Weights of a small model that predicts nearness at each pixel.
Model: encoder arch vit, decoder activation relu, decoder widths [48, 96, 144, 192].
Training: 20500 steps, batches of 128.
Data: trained on rendered dice on a table, 145000 training examples, 18.1 epochs.
Rows from block 2 of the encoder of a small model that predicts nearness at each pixel, named by matrix and row number. Rows with one number belong to one neuron. Each number is 128 + 32 x the weight over its row's rms, rounded and kept within 0 to 255. All counts start at 0. Numbers have three digits each. After the name is the row's rms in percent of the matrix's.
After each neuron's rows are labels from the 100 images, of 14976, where the neuron reaches its highest value: "peak on" is the class under the peak. Only what is clearly more common there than usual is listed. The data: rendered dice on a table. In brackets: how many of the 100.
# fc1: MLP up (encoder.blocks.2.mlp.fc1.weight, 1280x320), inputs 0-63
# fc2: MLP down (encoder.blocks.2.mlp.fc2.weight, 320x1280, transposed), outputs 0-63

fc1.645 091:144127139116109139107150124135113171134114157156078135121075144240158125152138101077131086117085147118103115120135148142125125159198167171101130104145171124162153093092061185162203110112133111
fc2.645 126:094114133070114158092127073030115089152114129168135132168125125067131161156105134176112147174103118095108099095255151118143150099084122108107119131148125101109099125111112151138118189160143129
peak on: die with six on top (25)

fc1.695 085:125152143125132116128133118167099113160081175160119095097096096201131145109150158163138105069062151137108117121163140169103133098160166115136107125091158144187096049090114150183181082098117095
fc2.695 123:110117134084146126094182091020122136108126116151130162135101133096095171112084131122149090134109117137138142155255103111137140103111138126104119108134148170082108148109173124143130155137117075
peak on: die with six on top (43)

fc1.338 086:137147126167152120112119125123138094106088207106130116125100133154160084121162169099153139058107126113127108167147149161119141132116117142142159148049178081153140075110085193168094093162187140
fc2.338 122:107089118156136121107117082072121180224170105185147127150119117126165135203114103155133121116106111067155119089248105165141152144139112096027083045157105203057123129090127153144120185075138144
peak on: die with six on top (38)

fc1.201 100:110130149164121102194103125172154080049094142119165124154185104142118077116167157134114139153164114112120122155133176110103133157128109168157128148098113050157112108090112131104117137166121096
fc2.201 136:117143144088070165134089091084159140122144140159134139119068132165198132154115177088112156138156127066144096111254103157145142117087124116141146065125139103124095105065089168135148132119138129
peak on: die with two on top (48); die with one on top (29)

fc1.714 117:070070131143086118144114116169137118113170103179130110191129126163102115153099096114121143138123141069110080106164111139120128147156134058116157108168133091122092091070161142119104132091160149
fc2.714 152:097131116120150149152173120026136162179159114151161136116080147108188198097093127144144115106133088113160149107181111087150145155137144133110132079161162170101115205135122138115123163128185143
peak on: die with five on top (27)

fc1.23 163:131177123106080102188087118158161171081103184147172134115122056149189133145134187134124138122161125143161087125142105188178143136121118132118076041086102092154087111117000148104150086128131156
fc2.23 238:123106122086139191052132150121123121123151156105102129105068181064111118096045170147136132129144155162157059096124133112151144087152126083123158133118122170129120117121118117145109076113140123
peak on: die with two on top (35); die with one on top (33)

fc1.720 146:117133146037111122119142130116107066118155112115105051123151151149200141117161115130181096132077101163136140128126167127126117180093128124119165137095170123177163152156140107083129149125145140
fc2.720 181:170163052098124182126151088126146105096131201159167112122100151152157085126104162100182121124117120152098149085182163125171220088163135135121093107048157076148106128129066184087138066133159121
peak on: die with one on top (32)

fc1.241 073:118150141115159114128138119118091051126139136129128053138116100223164141125150155096140092078093144131124114116157186194089120144148116136156120104113219111136145071126100113065126122117129133
fc2.241 111:102097131103144166110117069025094111114141124183158098140099140126170138168084125156133120140131120073120093125255130162132154118116114117107111100137119113094097083097113134139104172104139141
peak on: die with three on top (28)

fc1.330 075:137095128090162093133131119167149134085135174132148130147138060163160180126147167152174114110088144194111164118146088161098134113171134104106093126117196123192141105133079137106189122134114141
fc2.330 111:107181132105143175119132074039153150173154180132169120141067160099176124119075175097142144114145106092135161085255113133132171076114106131096068071127146157116098117124116144091133121123113135
peak on: die with one on top (28)

fc1.703 161:128140104109094114152108079066137125052151130123187126168143153154138069152107148109145101169157073152161098151163158167145175189104108140103091051136102027128164107109074127079118158130124137
fc2.703 234:139192049160081126122147112142130079107120115091099146106145112187100109128154147173123144148156133129186147146141127121120187182126119144178143128109068123174120132178125089146172131201119137
peak on: die with two on top (38)

fc1.579 099:102104139159191109129153129155135109088074179150156138135125095159091109098132138123140126120098127123070135138153090139056127136145179103115118130083129129150087090077148156149124104141160122
fc2.579 117:119117123106134139098126091088166110151136118133083141079090144099170121069085135088124141114108138110106134152232112050108147094149150125133148119133151168161071137100210107130131113117087119
peak on: die with five on top (27); die with four on top (26)

fc1.132 097:146187137162163091158093121185142059121096141146135119161186096113149152081190179178163128153103128144069189117145161121077116065128152157156088143061150130161102168122150160133146148206087123
fc2.132 128:099158127145156132175153086105124084143124139124169098146166111097089144108094158119190130132113085177142142148226078075131149088110105092156123181086082171080082178151166126097100138133141096
peak on: die with five on top (28)